{"crop_scale_min": 0.8, "horizontal_flip": false, "loss": "sigmoid", "encoder_arch": "gmlp", "encoder_drop_path": 0.1, "encoder_conv_stem": false, "text_encoder_width": 256, "text_encoder_mlp_ratio": 4, "text_encoder_fused_qkv": false, "text_encoder_qk_norm": true}
Rows from block 3 of the text encoder, named by matrix and row number. Rows with one number belong to one neuron. Each number is 128 + 32 x the weight over its row's rms, rounded and kept within 0 to 255. All counts start at 0. Numbers have three digits each. After the name is the row's rms in percent of the matrix's.
# fc1: MLP up (text_encoder.blocks.3.mlp.fc1.weight, 1024x256), inputs 104-155
# fc2: MLP down (text_encoder.blocks.3.mlp.fc2.weight, 256x1024, transposed), outputs 104-155
fc1.824 098:141167093089075189136121075123093144121118078069207111140119098175128114114181166147164122166154136068128161100088106093162172131146118157108062157101108171
fc1.825 117:041095166106125109109106120132161050102132137085145116180165121091129073108104147121093090170136178142142115140151119145178124118097110146127148157087123106
fc1.826 112:124167183115124144119078107098076164130113092120171089138144077158158123136150179091145153158125153150086171128110110131073128092085126150118087145094128082
fc1.827 103:138080136165231066123140131152096078071145137142094117115103158121111121134094116105137132164092104170117095179179075143094141130209170160098172094127180115
fc1.828 097:094089147105098136089207121114097159031159098121137144182171105121095097143093114102079135158150142174157111148168126126173086095161132123103142145129146163
fc1.829 090:141104083115158098103166116158148140110198163132113143150177149150122188150081072111115144153120118115116095117102111104173153122139079154147138100145130125
fc1.830 110:140156148119085143113106089064146219140136161099181133125154106118145143130119170115126206148150123126156177093101108137126188128132107119073111147127114101
fc1.831 111:127124117108098166173116141121154126108123078146117113181163117152163196092143148085095123131108153145111106061089124094124109112108093152121076125099111116
fc1.832 098:147178156191153137093052086099045143106154142087176106144143075214114102122147135069163107168149167058148153128089147105150187109118095137120092142092122116
fc1.833 097:091195118104133147106090137106073136078118105059125066170155074176171134114119148058122115176145131146155119110099112049157112076105128125088085153068106130
fc1.834 131:126161163166109130141112163122124134099111161173085118145163077145093152096144063052114142145097144150110096118083079106060114109123120162063156061162144160
fc1.835 102:182151097120124093115128118177100139147086182132129135149173155156143146076190151141173176160151145108182146103150149162119146051137115069104144185164120134
fc1.836 093:111102107117147118107171154116179079148138162150122163098061187118086110116090160139083158048053144144087072193146088166116118111160141130122144080144153106
fc1.837 085:111179144198106087147088164116143155129125131104062151113173133103128120174158130095076140087142181182091139134132160164130110090158180138098151179154118150
fc1.838 094:166175119138122087130125120100117122117153143071172114120171149158091133110168171105169139153156119120120157064095178083139190137092128120120106111097107120
fc1.839 092:149185157084136181082085117116148085106112164119174058155178150094212134077145120089204083124154150101159108090091176066100159157114125144030084149111106109
fc1.840 089:164120147115124150134144075111131188099082130107118118120154145162154124118126130139156114094158117089185162111093162128121166147050115131139104167082099118
fc1.841 110:180112126153130157081111163114147127161142113153137210067065147102106118193109178143181138037154105087189224113090128114082184193125106115124111145083135094
fc1.842 106:154087097174163100120131108090117059112143103103101137096119133077112142104124156108137163108130140126107175188175099132186115116156171155164194078080137151
fc1.843 090:088104161123130125174174065139115150070150128150092126101150178079132120169095084108028105072125120138150089113136180156132103131158154121122141112135190130
fc1.844 102:158097167092146091115165118128146123127166132139162159137125159104104116178146147111103114130129112141169164134094124123170123154160144144146183094102169155
fc1.845 100:174126122126189119097183189156153124158136105092138152122076137140123122173114158128125145083131096048126150085107175141145141139150114071115181129098102157
fc1.846 113:135122080174119157113154141135136141199097127116118188057107105144134095181132094141131164094094133076106106153134161195131110156129126064117127118135106087
fc1.847 096:150129092141093162064119195148128177160084126155147155074158135108135123125101125104128199106131100130130131121169115150136157156098098091092100086145103118
fc1.848 098:169101090057117160094076130146124124167087147146159144164143129149164117121148143146146109115137121108219169103109116092123128127140081075135069152122087135
fc1.849 102:154069091129093142122135163101149134123052093093167156132073157185109140127143137161162116153161109104152167088139164126085125133073095115170140073091092109
fc1.850 102:137149152094146153061123115094132145151117177117161153103187092083213158086132169115134117128130154131172144080074192114127169104103129150118121160063109118
fc1.851 094:053108143106132116143132173149149167126138158191087178150130124086037125150126121091072136141081101098114095161126076100076080138099163133143157110142149191
fc1.852 118:167094077133145150116100164142124148145141132181148135080109167113174154166141104119180176104177115056148178120092158119103153154092106057144157082118115108
fc1.853 128:137128077104141146148107132178122102156093109173176060122097135151117108206165145133094153075089164083174146139146089140147106125155151101138139127134128137
fc1.854 094:141165137061135110065106127097134069099122120069113123167165093116161126067150153097152063168164112098167177094093146142119152116127127134122130173140106129
fc1.855 103:156115105123112127117137180150178140137123094137119154089126171179126163122092127175178165142166156070134181121148176061096167149125076080165072112100072098
fc1.856 096:124161141118087196131132076155075105137103107077134093143147095159115124128167140127074125121125158127139102137099103141191111127111117117087150112137147158
fc1.857 097:098138115135101203094097144132132157125127149130158107169113160159175174179135154135136089113111084127144200134087164083151165138145144056168110137152089078
fc1.858 104:146117074129095120117106163163146119113150111125171137132119146152153123158104140175186119076156097096176163100143137073113150163153074048121114158120137151
fc1.859 087:099143110078140123125142152102145119186157105152098123136095095107126084132078132152124136152057137065150145158170080121136160121167107110162125181149137141
fc1.860 111:178148121123157149081136150120079101146104145141150101148133141169125124083185163102164111153084138132067177088090096172133150099107051136120073158087109145
fc1.861 133:091090185126112138106087139080130101111112167146131158149172077125098149130165091085126070182138133174148081150112099108078108095091106189076066112130109160
fc1.862 093:097110111087062169094158083114079138107136145044186106142158100108153154142150155139126108188110192141177142086106143144184181071106112155110139187116149131
fc1.863 101:098085176157187149109126111165134118138128099154130067157156146165112142126091090154121082119101158078082145116158077155150075071181169141091130135135151085
fc1.864 097:111125122124096162098083127060106132120066172102146110099146144138163163101132078135154098147129100130119117135119141145163208162112036160079111112115128102
fc1.865 107:134143117109118171096127138092140102124096127085160122167157108153156144083111146092117101153103127182149170128116171077148101146104122138110115144106113119
fc1.866 101:071128171109107078155165133123171125102195079140126144127101138095099108177120091123108116114078151123079133104119146207112094144133119110173131044110173201
fc1.867 090:145099105106106189107130089086106176121103087101152085160193123113103128119087112136183111113155085108151159098131135114099108184088067118144137101130078089
fc1.868 087:119111097116103138127196169163125193125105182149171130112084193108112173125129110166096155148166094068133160178091146101148124087143092088096110140098145131
fc1.869 095:180064109139085125113079124085117107113070154096185066167134158116120133096061182120182106117148138112155173154154144092084159115103169141174102138090090095
fc1.870 101:170172134130089188115143131104127196191121150127175149144093126194143139153117107162177164104187122097144168093115168122101114111073112047119097159137059144
fc1.871 100:134075122115101137104091177129130163135105140127184150170088169139153124163125092129158182143120122096145150089108138127073208169091125092105114118123085119
fc1.872 095:067068147129132160139185104107092058137101122103118150094109091111061137109146078183100142116128080074096146164135121185141097140124120101155081118152109110
fc1.873 102:095146156077107151128100143141121146099140124144096148141089197075133151179131191107111105127089153116103129198166112199169120163131115116146160093141176105
fc1.874 105:102118140087158109160173137157159101104187115145147129140162166110082060171101132141056107101123123137160082136134099107083112179185192115128127117161125091
fc1.875 088:143135155073098158099118081089094109123117091089166158119166107171141108111148102119165123162134131165136153087123144158174149099084084159147118187106129122
fc1.876 095:101144141120088122179136136176102105104122126091135110168152120152069140072141129101122129117097128114109105112117119166070099103131171147121115199141194120
fc1.877 100:165122177065105160072082118109108179174100085117155111142150155117153137112083159127135128090154160110172181106065117085127179113071104098119089156095081118
fc1.878 092:138139154156103151128137075143102126204112099134131140085138093169147084103114117126079145157163181112049159083105139139164153111120129134091098133134146137
fc2.824 098:098129110165144135156138104152176112130138128091143187143079136102111122135115115147113142129085141176149113142081104156121134114137160140115171163182145148
fc2.825 103:084158152186103086185161132163182133124103126141150135100103168097112104103100083083136159106110132187091096130093104164089128128097175178182171083166174209
fc2.826 102:127111124109145185091117076091141108141157089170125122145165163113149063178073152167091177098133088094178138175172127189115138137114107112103095121109174093
fc2.827 107:102175136169093148156179162146064166096123159169120123105139058121098174114172137098110096164106099143085108107125079122094092105104175169115178120148104189
fc2.828 105:060169139120105093147136177174152113085154132132062148098133131127079125120146095118090104152109140153058089113106066124102083141127167140149183151175139186
fc2.829 114:121153076167146091168150153147119125101148136162101146123107106137111127088139082122091075136083155203091051164080110109091161129096153167136188112161124159
fc2.830 109:090167179177145085158186131155144143072137120188118160148125106169060122089155104106146102153086131198086082144114083087060120153116148145134127101139125176
fc2.831 104:136098096116141170116084091119166116103135087147094133158166152124178079136075173178095144118147103109137146151170137145162081164144069112096076124111149072
fc2.832 105:115125108135124119170124087128175094125120105147102151162169144106136101177101143150076139102170099096113127157168097187115101154178140153134137118118174107
fc2.833 104:127051103113141154124144109110110104133174078133128131166123116116155040138103184133068163100134097163160132156126137194118105141141127121128104128060173134
fc2.834 096:147089110108138190062116071100139087093134100159105106166151147158140103184120164186109132092137084071171124147153121160120129151134087091117091089091120081
fc2.835 093:113115111197122083177195146148130081115120151138111167108105187106108106092098097115153169147070125129111114150129111159091145110155213127154164149165106143
fc2.836 109:056192133126123135153127179138135128080155143144088125148191113101120137085134102160137122154137141193081115153140113163116100142146167214130135095191140158
fc2.837 078:098156125117141129101135182178092144177077157103156167090050105147130179115189150138137124137126170134166151109135135086163190122096163131113111131134128079
fc2.838 107:146095088120132142148114110127132109119164138176094155146148133096146077161089143163075168103133095154118157195120116182142081136184109136139139104119162100
fc2.839 096:085146118144140080135170107188151098128116139144085158090110163079103079152108115117130118161085152151098104158102095147107126162155188145179188154168150148
fc2.840 086:083149172151139072146134130151185111086137159068170124141114124155098092101139115127113116118127187176111080135072112131079142154128141148175149180128102147
fc2.841 096:116096118111081162075110096131104143168123144102173121131095168161163134097136180125216122185142160138136152087101175082143149098087101118124098158143102089
fc2.842 097:083110145141119172106145153132102099137145153134158086098116103127133182128140115135151112137148149090153115098133121135155164071075103172142187160067103111
fc2.843 092:070163136163151086193165177161162133075128155114123130117121168116109139100128085129092104137093144179090089121116083153114122136129173144142176142144096184
fc2.844 102:078184130153144061149142162152118139074143150172100145082123139145087139129104062132108138130123160186079077106105081122150128120099160162140180098128146197
fc2.845 103:162128120084126155092097109101077165150154156104169140158114153128130167150122140139171098141177076097131157080135175107189147135136099085099075161080119089
fc2.846 114:138123136118110118119099124057123198170138157092102111118136132115131181105109144127150113138118164090123166140141155085150165141145119100094085135103112027
fc2.847 122:184116120108111177094090132057146177162110184097157105109094098162172147097134141113169124118136169099152138118089152069140183120096076107096080153120077089
fc2.848 108:141105137093166156068069085057109126146168081094157132195143145097167111152102174145145129088151150133166167153150159123158093136123056071094073151103106080
fc2.849 107:144105124155097128142095162140123161171102155060174101090075108167178168087113157072134099128146161095140139073100169111158191067115114104144130169118081131
fc2.850 101:136101111120161098157129119119111060108146078130111113137170143069112086164105101163083155095126123139122143144158124144111094149171101142138113068134154114
fc2.851 092:094111176079129177093070046095112098136143091193097146184186164156163097141072154135080136103158118136135110144135143134140102155096085123117074132086142070
fc2.852 118:167147125111115190081080106104123166196135134097165112131122141133181143131108140137157111112148151097191125112144169070171127122096082081102061125063109112
fc2.853 142:122084115118109153131095081114072096182123115063163092149135098154207095152149181112156149119149120091145191119108133181159153087134107126088117153059142103
fc2.854 105:107108113159168113159114099171116080118121103139125119125102111103138065177090115156098137111093128162115122146152147178154108130151140156090150138148120133
fc2.855 094:099117154118107147101098101165082155188117175043162068081142129140130175099128141088143085143180183120115136107089149089149157069123148109136124176174082120
fc2.856 099:131156128162141081158158170143174141150095113058180049090107169151128174092143112110137124107103165129108081082085129117117147103124166154176133180110110144
fc2.857 094:190076147073100160080126089113085148190140134126142140102113081084144102125160180100122142120169117103155171102116146146152129090130089075091046132147109123
fc2.858 093:115125159120113167109125148132138171161091170091154099089114115181147150092155152110173118155116164103107172118087179071174124068098090114123134168168086136
fc2.859 105:094172116147118127134157174149082087072106205152099154121150113131109132127125092144120133172121147200115087144121118161096158119112201183157177144182134169
fc2.860 112:140126102147168118163168127180189097070147108151096142091126176136109101128128132182143176151119137097089099199149079188053089164121171109155128093131167183
fc2.861 102:132110073092150169070051125092116121143114086178098161139145147085174113179127162144110124068147093098148164107128161137156129161129040115075066091108145076
fc2.862 100:052131097154121076144122116191115060134137131115139080142139105108130121079105102149135200146078151145132129132113091165147115116190183151113159155152133155
fc2.863 090:092146142128086112143177145125071161067136139103111144101151115145094161046165154073125148184124128114139122110128141091131122107098122075123105091169110144
fc2.864 105:128104059131191140135120124118110099125178081146077133143166154074148074150084097133068185091137114134106117151150160161126114143152077169094139114096184123
fc2.865 099:134099106115157167108098129111123079145167113156073148148145183083130098156089153156097150098132123108113150184199108153115067170158065123144145100098182095
fc2.866 091:085167129119116117168126113088113104114167086207043165191193080142136125184127122133072119151133132130112113089147102183129070151176164174118138067121144147
fc2.867 085:095134143145148140150112169128213127163150119096097108108143192163123096097106112129104069156091168193119101119087146099114163092052082118185141155126123109
fc2.868 096:131119110108159160133106078115133075131182120141064163169162135084167099114098124146139182128140107096131127126180139178143111174153100122134116106107166122
fc2.869 083:056118101150059131175161127180157130117120158105115083062140138083101127082155110103150105191123129151092103107087113117088110157101139185154178126172139146
fc2.870 096:084144169138102131108157132141125141075084167083055115100131125149102180087127095089181112164108145139094120114104109097095131142123157156153130138168117144
fc2.871 104:135119141092126157085083082075103170178137131107178129162127126168151129113135154136127141135208142116173166123121170069173144094141055112110073161088122071
fc2.872 090:117128159128143135170149105123171050081129116161103116150188111098101057138095137186109136125162067179109095123172150211119082138154150186143152109141181081
fc2.873 099:143107122116137108089111101113074139201155151056177128124098111178170156068145186091139127143134109120159131086064156073178186112124082135122127185094113081
fc2.874 114:112159109124120073161171169151148100046130138181048127126146105082132095135137089147100129164128141170072111132099090156114097132138142165110151078174102205
fc2.875 103:117110102121160135158136097133148075122174110150116138150131128113111075188052119180099165078128099151137115158145130157134099136144119109123127121133162096
fc2.876 094:069127127148163112178205138161169122106123131138143154155101204145111166083065069147079143138097127141100086174136065125082112137134144162143187130153129147
fc2.877 110:176098158086131201101085039100123155171108132087168075155148112142155124166129173114152123126178116107160195113140163134170146077133091119082076158108123085
fc2.878 100:108160138143145074185142155152167086114150094164146176147094128104097116083109075120123118152079163157112082129109104160110141145092168135184131126143157118